A small audio captioner, trained from scratch: decoder width 128.
Rows from block 8 of the audio encoder, named by matrix and row number. Rows with one number belong to one channel. Each number is 500 + 40 x the weight over its row's rms, rounded and kept within 0 to 999. All counts start at 0. Numbers have three digits each. After the name is the row's rms in percent of the matrix's.
# convs0: first width-5 conv (encoder.blocks.8.convs.0.weight, 144x144x5), inputs 0-71, a 5 kernel for each
# convs1: second width-5 conv (encoder.blocks.8.convs.1.weight, 144x144x5, transposed), outputs 0-71, a 5 kernel for each
convs0.68 099:512517474479484519487491488473530482461472469528553528489484543485496493501498532526424471513504482540544496519459404410494459478484419500590567550450579519519504480522596529600567541513487539596509478483476504510523463494508570560518504532517507508520496535521541473515512511529490457525482455516464529473482498508513486494421391541513517451450484526501522580504524527497508534538488511486509526533562515545578545506449461481493507502484541552534462507513549559532419442532519515483555494442466550547553589603498505464456457540549520504490488549505512507507497501506538432492518559522468495511537561574512477488495524466468511505514514505527471540483479536463479546553529546513486507552485544448439459458484488484435456505498474450431487441461475481418489505462481459438554564602452444477498473509495498493456483455459510491470488495516528516504511483582486485512480482467501531504558488493512503507481456517568513540539543493463480514533528497579570487472508548450465492402490467550556518554530509423477471489464488448488493542529507438508548567522449473539576534508495530529506
convs1.68 102:495526516486487401388450469517501535506485535404465477496528471451548555501554482459439486509490499446392506458462480479424457494498533479470466499581514502460536564520429447477464451456454520537469479507462440534498525550511560527534540490505468460502481522523541525516510499480488515461539538505490494435452460487485480506518539463428402471464406412489538581442469480512453545529479482480500562512469501474472497545512479469514507498568535476495498507555535457470526518477506426504529562539545494473541560570487485469573561503502513481453529519456460491497494455410456495464467486454477506499502534519507467503533467467497465451563468466508547523472463457487411447470499462482407451432434520515494539564480469490515530475449468444419505476506456460513550560548545437451490500496510487449440432460514519476435552524499497493485512501537467506475430493528404421481479515505519496490484445443414420459522519538557543483495508637572474504529517481385439444494446411483439395492482474507537527463429486530498538502466508548485421447500500542506526550541463508524525509506485468472469
convs0.69 098:490476472517537531527449479512502538548513506503484513549510457454455478476483555483450500477446498488508486520540532565523466488546567491455468487475521486489427447472484513525540392415410460465500521485443436609555497469509484494522485492458467481502536554546508537511455479494514495486441401464473515535479490507543507490519479469483502501538519455490556586506522473471478548436451512543474474481549536502432446503543537488503535521533533555557540496471465501498497488490484480462463501482438541520530517508499530503480468520502514544580470513551560579469522508530504484480472485510513460507587566509509501448462561524488448407479506529531523489450520494523508461500519433388462536559562512485469520555440455492544549543549530515424540454488504483535446456468504495478502437444554519485468478547546553538552431465511509518448449443434449562545554527496431403527540452393485508516454465468460492517527519556527453529464456446459477532518534504492519489515473504521479464455442454462507556469486512512533398399442483505421416431462531528495461493505481539517535508572536531498510
convs1.69 092:431452446488505474524523469484476442470491512433452455513518530554526484563530502478493476481515479454460487441421441443467455444421382523445443515553468421442435430502493491487481436441517534465462473440451510465479496478458523461537534532486518480459439534545529494480361490551509486475508477474452483488511524487468462461457455479495493505520445427441477509456475483500489487477509515504509499516517555509446459474456458475477460457497464471443449448410422494516495508523513516542558542490529523506525507516476485478467465517493477459451453441466452471476470522474445503490474504534500536525503460481496492488449455503498490539533522534533537446412420480551475479463475499486516449432499542585528567531446510524497509453532499413361529551531520522514511467474515556518483404388474473472444424519472456449491522487501519546475470455439489443408459516464503503521548527386373446472416471392379440434504498465497486531518524510494459417481533493488444496463423465494501513482492496509530483523495530499495497473444435476423384427398445488479467467451489502507507456533500549537555
convs0.70 100:542562522556522432456445432437488513485527511463486498517482520512510463476503459465483523429497484498533511521531535489443513463430449506520519549550516502505493511440446419479486482518510522559575546542488511559505540534513466456449481467491547546486456543569537553586487459458504516439476494547502478457487487476510558571536517487464493505502466515521536508494473453416444541535521554491471469441434527559543500446460552483459435428523510494561579470481523523453563564558498431514516470475468549530528499458464488528498491486476513481427469511559555559522532515463438544512419465452543580557533554520544533539522536500431466505408472438480471474513511502536564551566542563434477426459540506529454451539504510505525509494510513502496415535507559575529492520477500509537472467502549538531496468513510527514524497487491447449456494542465453456486535465409496514560524525516483452503432467527524472484544516528514473528532502452465557576516518430479506503462429524474460462428446441461493508548506464505497474480439449489551574509508533514531456518570469485474482480383482479542477
convs1.70 099:510524503522562519501479484508468495532497389502482469459477472414447485479521543531518495472500514546532494524486500499450526551522509484460477470477485460488505495537526554528510518518501469474519510502558648507545529487482509498478465440493537560533476497483486467425497480500503529458431504487549476454458477426510509486541589521508422444466481479507450472575504496469464468428430481522494552537576538512493467533548500421400429397498505511495485507454454465481548510562478452469482456488530552545520542499420478470454525516505528524524543550566578582460483505559521486498484514553513481437482508466420487506516458484509544543554569564501449478515546524490426468494529582398535512472509531493475496520524484514517467474481444433462441488492465433523468456434389429480478479427498509493470488544522486502531506485466480517472496490507518418459496474392471481479440476477472481541529570508478514541506509515497502475497551529542503517528539497538511487459448461480486479469538573570541489454415463500410475438474511523547543549574535399458443471480468471452477524475486439418445
convs0.71 101:502474507583605491519536514555511504513521505475562578562539496497487478498511453459493485497518426510451408486463475488532533534601584523472528538426448449481495481526509486510562429433480455478511481404452510541545495515516534517504516475471527485542518481509497471440559556507480421465520507509494500543481512494434467502473481519509568594586494583501488505386430508480455489447437508463490516517467548507455454476569584541493487506577526534555553501426449483488502557501483455537517455545543482520520528519528548552497517460502526529499486500482537515551512478413403436458461507499512457498512488518486412490514574518477490492602534528490486501563458450481444481533534543523531507574595498481485535518470497522539498471502493521464531533459497506530571549497489569527519481507543530511481479519510514538528401475407452514482462439452491492495568586474482529444440481526486467437429519495508538551526510452501491483536487487515528559512444446431484486429434490489477503459508563513523525530482523513518536579543477475511545485515575516543540503533486544559504525517504490564484
convs1.71 098:475492491470530488459514535532454466487460401513472489486489457473509450401479486449451388511512508477407470471435412495418455448383440538518463467578482442461472464383478484499549493526603550477452513497539542521492502535561535475491503471480488464452463512474472463452528480486480514415517496465498426463417431436480507509501572473535542539510481453505518508423440462524485497481486496515506519494504487462539527463447533489466481513516469467466448496483507493512479525472502464458554553545544506496488532492471533552544541494472466491501516471508495449516539444420484518477420481504413502535521482482528543495479524511497470464421497471468423445404442463510527532509448478505524545522496486504472493508498459449485504495483494488499513508550498476511482478521529517508510458462504450442481472462508492489580410485515457455499507488456426463515502498534512491521489457509434428463534478492468481459392439480501520464538515512531524426412431414609566465457460543521541510483445461436397448470399461489431457469511500505510462426421451470470493482449430464513520529461569513499532
convs0.72 101:575531501428471399439498526509416475497510494532523479521472482532499513442529526528481519413478536520523547484501505521477495539546525449444517515496541486508506466561557473465537509468453461491440472543520470592566499487516445513538541517433489514507478467495453485473545468367474477521504570524456566550425479559515547523478502550432467554547610491446477536524473511523521500519505518475516484436545547441481461498508530480528487470543458442541568477509523451467490531510484544503469529502493427411548495515429478501529551478523463485488469493491460480494451542457526505534520461454444467540456444498511514491535538537581553524458508470467507526491526521495564526537491470432535521493537463462501513497569470489499467371469497516548516491494492465460514479484555457483448502502505511509489470528498525509544498482475491481545466474497493422522497561509481463559509574519522515476416645525452501554448504530552511474550497550571428497555420499419421443499556538441506420423582531488480541472413568521528498482461478457578504443504509493480452484475344431485459434559517506541537
convs1.72 102:526505541510535511454482489445543483523481463531516433454416453518476535498446417481495488554540521489529336537538513529495466459468515563548518529427552526521471504390474499530494495526495530542523545548518521502449503523523437481545516529589532462488468493474487541539491477489523445523485447506513365445474488454461396482489491488469499523442536490442457492438400484491517451494539581560574535538470539468464488456488477550550505522489439540533536467521519508517396440521505466534454507475553554511518526456479472478482492465476478507509569497508486471417547470467449531525564546500492510528613556511505499510455483493496497485456456502538468587540447476454561533473494499539513484500450461528512527501486503487484482520495496530552506522549521462557508479471478490436427467513553564481488509459438412470465502490527450489474503508463462565521479493421535460461449510535541488453464483428471505501449451494535535480429473481486473472524464505444491498505471527494481502439477592505473401536449413429468523568500475381481488467456517514490451418486462466490527526508425478515510
convs0.73 101:499500501456456502549532539512542494472486502494517508578509487461488503456499529519522512476469577498518531533533544524528538515524494540490469502506513483547506501479483489426432435453527464484549499454476477463459459480556501550482519525492517495520474469563539515524465509524462431553521510509514278509533496478478488497524499467413490520479495413485500547504455506495510456514482501480468434485448502508552470501484519493520517458420487520504480450476516477435377480518518483520510504496561633523511499492525532509500438499530482481508468514499493523475494529443429393519531478469477547478480511549509516444477535537548460517477530475439463580438551476559561396519524521487446517485488510491538515545505447505511509464536496504541500480492548509469464517542586464504520474435485483539537528509474463514524423506484444514505486512514501465524490488495465517550506544474466479485444419540582527519528529501509484476477519505503605535485444479566573527507517499482511473486234455563524478633510551502563448479481485500393522523481506473558477510521532463452510489493474500501546
convs1.73 092:482548514591517512497496533589516504494496466544519497509481498523496480500536547480457558489452542513543494506498500535527502454508555443475442516485501486495486531554502462532522454493490518480472499502491458434459437478504512529474490526490580535490451543543517466475492466503451512439475478475499605556508488490506512555556502480564479523526504440476480514562580469493492551519457476558482541539488552526507446489444399462438569582570601472481503484521534521519538597507475460458498452474487453532513509498430589484496465581518467476481554466504470516481542500497522479489545499502556555525484468552489521546519509488491548559478540469534510495518484484518357383520535570502571472439494487564474472454456425456512488547511450447507519433512488493552507523437478442440491418470467527467468487534534433494507542553508477523458541528513505476480491495470482454496460506466508438526505522574489495438537490476471494516449486494424464474525529494579459541499524509515514503469541541532536429487512456451465490499494519552473437480505546411422535512517565459538586448576535507457457
convs0.74 103:526521534463564489492498485511424463428445415487546523544522446486520524538530540520471561494484499461416514526499481506486510512580474492455489532458520489469509533543527506507500436481510514484428463507506557509515523505488509551507513499512520524511504497484489474479596485479459460503454442516538493619488492538469538498446525514528465549547602571448435512560508490487514499543535528546567422468545548512438538498502515468489531495544503418511476498495512484496533549497500526505490472525521404447488510485494525548507569490517487484488447481496468526522477471483502518492497506517529515473497506453472490523522455516559502495539517486476518573535507505507559489530506469504446558535475512465457513477489515481459442465482518506568400513453524525350478488510478516511500493500510497492529468502503529507504505489445558576601503457473465408492533538519571417509511480511507458486491508541505543511464492511531521464452514474551471504465479475418451501538470496522477465430540563498477523446375484540486551520411482426505550445464542539537479480536384313466493482483536549486499
convs1.74 094:461475526489503536523480458471521517539509520649565516527483436545511527483412480511474532511585549540515471595492522564416465508509538578553583503506589548529516558452477559522487551508473522487491481520489525419515557557535505545524517498517517504477446441463494489531538561499498449493499504523486353485485441522414455504481551461480516535458573505480493495396495485472488464471481501523496491451498494454456494489453561544498499504453529520491468487513528488551432476513482471466499533510555513519484483461424505516506462514472517552546552528506474488530506506480492496475520525503508489491585525473501522525513519536487500491446473499510479580560455482427617512495501524554571507480452540530552528467569519408473488474485508544542492524534459447558521494471511513518501521580584516493498521480465518532556476465498473474452510513484487514495467488495594481448489485495504501501516425448490461507483442520549579370508546526485480486496480504460521509474489524506499461441544515473440458474470525549497512480498470447539546495480473562491446484566468477520517526498452484509487
convs0.75 101:492477479455509419402432443436515486469528554504506486496479525539530504506450467464421402444545520500469465516480505481572509538542486539489532498417488491466464458543553543525550478543522489538509505511434498441501463470464552491498470450513529531504511494521497550503487505495538513509475485558565491542460458517462506489494498526544499484509505499492478518500496498455500470524527534462510496475432507528542515440473496496464477461533524513543519400532490467481501484464471425470502524578632494463463480521523536478488552477460413460491501536511472509542540535458472469576574588570475504529527501466459451460505503475445552544505474499467487532542527547585481426507495564456490518455491517475488449451572566550570491514549498483516496510479446440470488503503538520495526507542497450517514523431504504514506463532465500482458480497496498455513486489450393461445423492453550553539531483485475421480501487420481555425458497473434459530513519428436420503481521514499488499462506600538504503565496464478546528508447438489503546573533500562529498544533487504487531544444441453528544
convs1.75 107:545577491465532404376439476503477505507482476604510423456534453459474456457490511470462417559502560560534542488454417444491567557554524438490501542580478472475510489524500431473518480493501496536477473497572506492543537465448552525501492469591583518518506555540516491452532516492499498487449490520573510554471464411529540513535538442521521479456447425511516457540557501454476514531471476551494503557527482571581564573547510510401389381486467470506505453500518461468500520498467438484450485490532548517492511471471487510524517431481489488502535551560531497527503469475468415471518528519422450463462493452458480496506521480464463458463463470463450500473510499479507509518526499519505561516483448432439444428487452503496483467493492479468502489492507446460483500481454418437474498470510507510532488498522503476471475492535486426503461497491469560481467493497556497452453444514489530508502467513465479434499487500535521460545557484492483446459491497592513459446440549539529520454515566477518519573535460479376499509521547539477493525556543521485441499551537528493525546497463483473414
convs0.76 102:540505490464486552488510511560439417472436526511460484510519402491529544564526497489487545473476496518521539574527479511469463548480491444500525470481499528486480463331420449470461438470489487525504526571467505468479509551530517442424485508510504520512553555555538507473460507504462469451515536518503530492501504533490502466503504479496534558519464470467547488439510495410449511501531565508504553507533520528562555522449485519512541473491487527486491579575523533511514495496561511495472476515528468446500516501485530536520508554496475538541559508459494507495548520521525510523536530461442446482467466424450472479518596517503452512523487485549506410535523469484505525534473369504461512477510425482454490506525517562560514487453474540570554536517532500468534508523508538503560534460478505516526512527463521525489502485453499515515490539510430439490477466589569565575536386481507537494505550519546527474488492478501430505553503514566513541565535485498527524461446505454481567581486489521527595539568534534346524501499469471468502465460398527496513507382514538542532498478526510507480
convs1.76 103:501526528514481530519466457478549541494496563475515549496437451449513552577469467471522516416447510475495523504443433497486503437465481525488482464514460474475506583482580567519449495446480515531547522532534515456442506563481415446502538491518528493494460466441391494503510454476489485500480478448506465465484518521446482519546454492511497500440507478510503502428429479534489464509530530517608576509471468454473477480429496446447523473431439417459465416507510523581459483471533554501528496512499530496513553478532549529489457498514473446519536532480414452487478449453497541573516521553462469473506520469493565563558512506512522489393491487486487472490476503496490464503456497491540472489413566522462503532504542490404442522503490519555504492512566515418431465516540470462463520604505463460455515510549524519480468530498497478530534513486481459444492508494543537510518505454418448484507449475439441460416513516559567480544534510439545466494467485461478530579566545476500481482475480422459493456512480536532497519470411425480426444451476555524430477480443425480497501451499461500489
convs0.77 102:495488503465498582535493441469438513464503556569514515569515400447501509537493495522501527437515474477483545497441460529446431416469489527549511429456530475510484481515520507497527444471488483493616533549500494476481519481513462494506557521500467519512521483477452527542475475520518496514519520520561517498518550529387407427444479496498521547503515558555527505475488485467438495475554507508473485468493480621581514456529485519476451412557537500466470552516513506545461557548507511532543560516523477390393431459497507464447426523497488506496500482502517501484498480530556517522578581561524527514498504536499506499516476433465531567528515452441437528506527533528508526463435461564499480515508535523504460445533497497521443451454487506552569576482503522390447510436456498491474498483521516510487486576517505533503425458539568556520532540476437468461509471511546546561535455583521546525516532527480426409546492485487501531483495467418569477444473536485460472480515506489472503540547513517520532508473508540493548505479490451481481466473493540488474491478532502565582555441478532545475
convs1.77 104:464487505484490562566516550534475512517513492511547535552540358461485524532512477432451489522484513448464558480474437449459461524507502516537513512501524509488476451444466505573474539539490487518447462535519471496441445501518567528512531489514517492448495514458477486543465437434437490476504504479470520500480499496450492493503468470491469493476483469487478431460476490533525477466519550557516483517507462509460496524494491469476462477481451470528568403497529518513530501475507582483522554544467540472415461496487533549578513524480466506506574555518473460439471526499481499523545526497475503487460459489546577517497530542531503531471478508484454477437491495512514551517534493457488498472459527481444438521455428463447470511527490494493513483481522485434461460474466479510476426445505488484501502531540528540501429494538519474391450488520553445493450426421621537490487516486429444496478486462444404398468551574574518567544503521493451449513523517541469523522524503501503511564515517480455488470509537513533462458466480479461460460495476500518526486425406404430463480463434489492546
convs0.78 099:535513538573579563512515533518542545551469482507469470481502512516508507464478497456529606542602602543412448435447464471522479459457500502433525539495538511504534534502492484503506481506526519492537531468534498538559514471515561544455431444468482500516510481523491480432559574574467446475458471472402512575520529537493529443427424491491464473477634518501489444518508508478485488515541573537529459472502446470525496582440529507476469519552531536505467498510445521471542534478431431485438513538535558520496535515478485537582616547530545527513483446445506491545515520527536519540490496507472474521509575435452555511502524514492522456531502503489469426418401452426499469506568515437410485515510521489521496511586556500458425518496492509485492485502506516517516506515497553517525524489526491490534531480498494516603543551543570587496514493543429497472466522556516480476491461488501528563544495501537493511534548559546507554531534492406519512470507479483505491520512536493487520466499452430512454515487498484554565530454526544527541514545548486473552524497546507489464494493511533448468
convs1.78 104:461509541514509546489489427452423453457457506442466519495455522546549494540559475402438464478498504481439495497504517496409456487506495502547534517519485497494424446472529543545527515530538529535557541583519518512539499496450495451486484462470466442428443474473485505513513511524497522453530568595542399428478547511498493495502520448474481457476522534556465394526493483511446494493548531499484494520576538480514533447441451461421516523421443478486426513465474491499499520516451438478512547573520475455485490492388395464468455542478423454482458446423381426522509480444513547503442483542524494540483455503498525548485486480461430391505561511498507473453481470458508524495515485426501534499525568519499473482506509509509532530520491495470502529600544529544501498494431498562494454494461463438414477489460480420425500485455465514545558460458492512432433480465459491475467498464415415485490459525557507484514527503467456432438524551495473437519505473496482462460467531524451446406467445424501510496515520529519515474419502594496413447458383477486510509533422509548548492418460476492543
convs0.79 102:511492515479496490487495501462552528516514521523552522503491572551557552508423468466497562473494464461500504453500444438545527471455470549521530550552485530509531514442487564562537484529526467442473432568545572543527505467452500528521475489440434398416445478548552566539530526524494482488500506493514561507518509515498511543556517526477497514448510520507460426421426410536542479528519513548520552505511494400471476582589531498520537519475444471525546448457493527482537568579510466497504507483537461506492457444547481473532517535502554527495512488518446455507475450480459525559517535530530514512532600538520519534468543523511519515531490482511537528538561529538572610570584555472570542513448486522553528551532531536523533497494522485481459442449476459545491487469477589566511497459486462488524558464495499502524494511491544534476505508471488473454437467467547591522466490450499504463552491480483449488560521560540504503513501509484491480445422459399474499517527557560523499446503487449474451477517471477450541535469523535516476514455469550556463474435455475505488462510526525488480
convs1.79 105:481455461485485428457463440483459529512471434534525526517497498496475519503488482483503458493516490503465402404430445412530578564582523518551504467491476469445444444487523546513532458458449420418530515513553553466457458508485467499475404407463467477512480413416405434448553533483459489496542538519513514534522521518509491486500513497449445453437524537500454414507481466463450433398368416438569545552527517497531532526500465460468454432496480479498505582534521497525487500534558562524476490470467450444478443468496467458434475467461464478460494471479469448460452503510509546537480433466530493501490506493471464476488539517520495525570546492462483525516499468463521498474475462490505518507461561512521464429508516542518484520528522536526463460480488529541533520466427504507512508484521511511496463520485504527540548535473471456529518508520545469473456486425437448404412472537530495422378587582568531513514502480465451370431462520542526516487469479505500528529512511476465481523446508479475460465433431373447544538497458480526531510467463414464516483459423458437461469443410413490497
convs0.80 101:557512498471471494544564578520480490410421461445505491525502516456453506492568463541501493465453442456414526525522445488446477502445395503514464480429500514521543506510511518515499561493527566541465458463426529519539546568493502466420540587511478460444477524454470485480432463440440474455541553525480467483596532487583548492539479445490539484508518536596576538500511519482496482472518529559446507520500484423516546490462547515443528483504512512495536496537498439399501510479447493401369422461485486533524551559507552522462489501509497502495554561472550586504523492489507463487487476468550534575542470500535491525538435453388444517490465497494522385504521534581497513490496509514527547533558536548516469467479493522463505502482460494494547524539533576504514545469449511490554516580514519513483457508490502535526487590554542554504486533504504489468495469482532500483492512466458521544546489531532490481451438432491494491488550510519460519583523558465412448435485497484531548583437509502510519531546524471502477535541540561467466496463453487486484552545503526515511530519512531547486
convs1.80 102:447433460450439547505443504553441421483477473510500507501508476461509495488482515523503524442488521503513436432440458426487478510468468491478481528539486454467467446545516496437398463442460448487502497441442385385347450464453486577574591534577564552539520431470501505477455432480486514470489501518455466492495434421507468427448434448448476472485501476437456472442454505544427491489507474455518564504468421458517525482473453463483466515400380452446465470418471429437510533544569540496489519539539490463475536517573551451465535459472471516509554489430454473506499420365439514482515558552491499513528520507465494519546538520496493466434445465473461492460465471517499433466466520493498454489491514493468450423489516504464492461467467478450522491495503525461433530535510482467448458494455468465437406506497482450425528554528485414471507504494371429445481425427519492555550519434472472483446428478533584533548569542482519480431444491444522539511474446515502505493493481509543514509498539551536524524462446474505497457471465479522486431418434477507499516498443460501528578449541520530525
convs0.81 099:461496449446435528519531505523502508539554574464548531497471499546487485545496455484499561523503513515518525511476410438489525514519507480483529544523538530484468461498542580553529495504528503488479485529491452472511551531507558551526520474447492544510504472514497477519498495459445418469457500552524511508467536608479504537492394523519506521454501542535520518465487518501463476484503552591498522502528549498528490512532516549439401479504467489515494485553569555478551497515491510522508434495518483521556562553509547554490528452483496451507500515495493496510482494481530443473477540561522482355435478529522509557551478499442446404527501478496495569529513550473464472558522521546545556501493501478481472484519490492522471474428494498567487501548476474483490518487462527554545518565461468481503538493479513513550438410489524510467478466489496476496516534540594493478475457515451438406398467489495470505572565531432421546501594585475525503544546525539494471542548532525572556543546535527524525533499538518557547534494506488503488513530491515524532529501507480488504538470518536517531
convs1.81 103:459486469428481463402457429447457463488531552514523472505491471516512499499565564525539571561569513532568494494508522539533539470472529434477525521551528463447499500507508513536523456538523489527473509532489499465516530521523554511520559505544532491510508463503481512519518552537505559456477474459427499522486511508495498540532528489503528476477470417473522472485515509536441510528465470469517499430453478453478499516483526503532522539486505503512455538519512498515558525550485437472523537540551490460530545528475471541553575463470482452450540493446512544500456409396433444458475440465514495513495542533549560575585519476493472442532521498504425499511533475466508482529512487385473487471476521488429431473568513509509494499542554537550522501519538519555557562540555500516548575595536509512506515491467433348350531514490533507487522480492501524477490506562512465505512566517434492459445459487472467467530544560545495427466519555454508490474535474527459426461496470515484520585506504515486482498511535541533507479483502510473481447489512596514465493529526554543547518464501476510528
convs0.82 100:513491504478435537562511521590459499563550518515518534546468536549567539521466486483513524429437469482504521455509508512496526547522497525504494498520522506487498512491504531506552452461522509488455436449508429557518526495427447472499536519485476508510475456489517483457516501450435448493472498529464514519466515549472456489534456554517562549493509500503447505487527576522460438468490493535485469495531501488528543536550568559508463468551534527460442505573532519479481499545527549566599550520547523503496545520488472430471525476469481480447455483432482518444441460469481460443440452482544545499494509528492465508527514486462511548494478524559571571513475459504528545544470482500537532536580518497484439474495502438442482480513522533482537542517492527486448500483500549534510515534465473475466506510551574544494519516504504494500499546548519501494506529504509495472415484478464427469474536522537500471557514456476516460442486464517521518494504499497538546580562511488536550592554545527471495489472453531538567567492435424503496523491496477536495482536493536510479470407428445512525
convs1.82 102:582549543533533479496482460446382405468524510469507484487498410436437455454469499499484535524489475485498455503510484564522561561525521518497456448418526479465425423500559518548630410430458495530491498496499494427436513536560452459487524493544568578535478399464514533489509535511514538384416445502519423429468492521561558573540529494508496506552500463486505488509457450443461484506516447421484475483545596364415384421499450471451473479481460454468480534482459451499520560558515502473505511529550475517456482510573580516506496562553527475408534503517541541497498474438423451422464499496559517525486459488517503470482484513522504468489535543578541503494512481481513513532508507530472465462526461505514518502493493515525490497515509502504510489513514551526491531533510464502518505506512513534512469525506483476467537533514483508546547537499481478538528571571528539537534561536517551551510492521531532561462521521523551464454439505544460466489509501516497510541531499506527528530496519515529509500497515541517500467441463499544539501463420527513475500475462465471492499481493495492483
convs0.83 101:541501485486464528500430478465565518475497445522507489498445489513489512481522519559540450560494510466528522488476487507491526468529434486499462464474560536507444497521520550500435523536472525542575520503493495494520524491471428463479516513450458539532499461480489485519561423456433457420469514474503386480538522506484508563570547512489482455450442475483541530547585534414422540469510510564483520517399498552513497432528462467474505461491473548547501501479501484455449420493507502549479533526515565494461493530520450503453488473532488469517530446502447482539526486483423480449544499448533513514491463543547517456469494467495506516407519540520440504495511499490493539452496557586463509506584483464457500466463501544555508494465547546540541549473496514545512538491493523477493552544433463514532539532508540504474543487471491524437475486508533540584532480487481477468416530491450522509530529530500511480466511495476488442438471534496496537531521498504502515513486509521532477464376356485558518576587507470457392459475465507400432492511523320468560574536472516478529498511519482551503
convs1.83 099:567552525510522489511519529521452503467519532524519596538539510505439443478510529502505448438423466513513508445468510543517530448468469472477485517487520525520490478600489456481538489531526501532510546522529473500466432519548479515525500541505509506525511438421441482534511550528449486490474436463479579502495482512544503489465518597530445515490497542578535493440472494461438482467493510498501504459474491545509461439463478461389419448521495462468512568527485485461525482508518528552527490500488417475479516529576546452501456463460475514512499521484484501488542533482462542465446502472547554531525533576490496526481515492562553526560490476496528550537563552566460473476455494508494484472502514505550562515449469504517497418488492551540392391437468463519516479482525497543525510495458492527523513581503456461479608590506513478574494521493474480460510511514441475539490487463487492477491537468446498528515538489459430489492447476486464543545513502328390460491549505514596534528509536496513509399523508483471578526505493530486490508498472515519500469559527511533509486455505509526483
convs0.84 102:521560562504482491479486523512497514499510490450499444456454461440481499524506463516487560475490549527461508536495477487516522521498512499454489453475536506521501456488518522565548528535537457395566528497557508538513469475481515520467434435497528545559633574483433458535476532530543522473521488474455489519495478492581569516537515490538546558517495477505530484414392452462464533541526511505528518486487442460480563506457507478507491487509533475491484440490498521447573560507472519427472528496498528497533558590467504499501512481432443478483516531391516461558568504519473610580554535501535461501534562499517512552469530534534497492524565484504491406514464493540466543491510470416546525552540543540569470533487445415460451575558511489517545483580512419540455441401468518492497477469541520547497482503490517475464492500510481454449483523497461563505486519622466494442438483497519465504531498540505443456448508501523493503541495471482532511530495521515539549496483500452494515531458487515533476499447450483456490473520492424457497477472486528519480435416496525493448438461509479521511
convs1.84 106:390454481476495442487436476500412439466469455391481448506479461463525526475494500512546566527486550540488532497506497541444394482435509516516502416426478444469512501518516512472486516462459520482483468474515482421464465538545460467464532527448422486465403475452520508499469470478487495526517542513433383483515543507477498507481468509499447456452467480404420442467468492534554554544572589503481523533574558458530440463460480464501514497483497523489496442465460496546445512478561550531549534512487417439463530505479494482485561490488466521478474486475423401551544473450462554510508489446501481408378372532503526495475532479509520511487531517521537494518426469486450449502466469562566459503439498473533498502430486514460459469501567488461507485478483500517491524510505541489532427452473544519519519466494479504493496500521529488554531541536518417474458494520460447473455497537535506538546484490451478484489458461500494482474496576572459475475512577408474477496441517531530543524508485510482520521522448491604509496471447432507477428455438447412499495412415459480479458519472444474495
convs0.85 101:510537525525556538485523496492505503523492454595534519512507510541536497494561545509511522507500554526497534564515545522535525490511558478463539536523547529536537517646545425405491518471512477469456479512457510591564538497456446517507493454450520530501473474505568559579576490541545509464516498547543551527447529579477524544516478541535534537540532552491498416477388449492517493547521508495532484482488533475516457541552478475488515485548479501564543487553528505536539541519517493488500520518520509416410431463504516476502539535527467477425496538562553526492473491459503534510456447569483470559541536579562522516484511491518546470514498477496486469491527446560560527528466543492478434488508454529583552489485483502497485511503537542515433429448515533460478481471457469434450464565529498453478509508516512540589448549592576559506476450462471513507517509489516465523522451423419522516421517548540507482586534484446481524548472505474542525472406450454444482513527566526542549517497496480470511471473547483506518487447498527563489500499477554531469511553508458537518525544496487496578
convs1.85 101:492490503505475474500444420433501530539535514548541512503445485500471409438417420526476482476515511472452417478438488482453518575506522583547505498483449432464447473428461482435464459475506490475492479449501467437416469463425468501529512505447458476439472380526531465501449458446482538511536538555540458527545500479437453482473511496511468449505550578559465477487497541507464419414501509479518492530535506419467471498467440457469508454477481524504447460454501518479465497526470453504475490494537442476416384428531477453459434510508515470445440452486456507425456472524484582557514556530489553544518508477475480461463478522457465502501493491485467602540476511459589512476479471493469418468481553535529530517558530504506499460498488504551471518530538505571557541537544504513492445462486486451457487516486502517499452441498456471463468492482491476456500480439465379317362484544556465380393533482478451435503524523547516467435501474447519528475436451469516454439432517485463438492452493525548537533466489427451533505519549484535522521455401503508552511492396484539471493455464481461526
convs0.86 100:499503517508510589523520494454427469449482473525511562550528443464530520545524527434446490449550496512450534526470414491596508494500536484495560522455450499532502542521443451457488470467431443441487476510490627569494416470453479487488567592543507436495501478466430474501566476456480482410486468484507500523499545597420477504552557537508480490499555580545524489492514511515509470510541533583524509509535466524512528472600483496504472537509519486546508526471473484497486506496439464490491476509505502494477490437484506368391434494490461485492459471520532525519530505520535581536483546544469460455424418450468536487488549506473398501542532518481437447518543479570539455494457518505450443510474509493461462453533511486523535472514490486488488527495535522474507457411476526476472545528497481472459422445458485520505503484503567619535507493510512491538582521549558586547475473565593588555589498526536480467455480505457476513501481461493531529521505521462499534550493521443511573527564572502533572502498513501511585578527574513479508451454488562569518520492545529502504503474468482494526
convs1.86 099:450452472434470533487516465440512470461494530474482532556528461503563547555506507482530484502485445469443545578499420431418477470540552562542504516538486503482490450484571525479411486509470431467482506507464495506485493489414511512558573520383407358375441466471525506517502464435431433480485502468462494515514494484467504487502534415447505462448485474495496419494508525536536442445481501478533507547485488400465499472484545442443447506459474473441407421471502453481465415497503511508506588564514463464489478460485495465492476456479472481479499497474430447462534496440513506501500479473454482512514500523529528560513478493509484529508489511465423512480532564539538525492519499469484486473435527485433409465552504501477468510470433392345504472521525544444483497512546461454456462513523487412423384466509502492510396466497484511532555511487505463469459507450569504464479477491422382423402455460443477436486554566560570514556536507420535508447485464510509529490503542488470420493450464473496502505463511562538505516501502505536491434453403487500485517467475487509522500483496501522546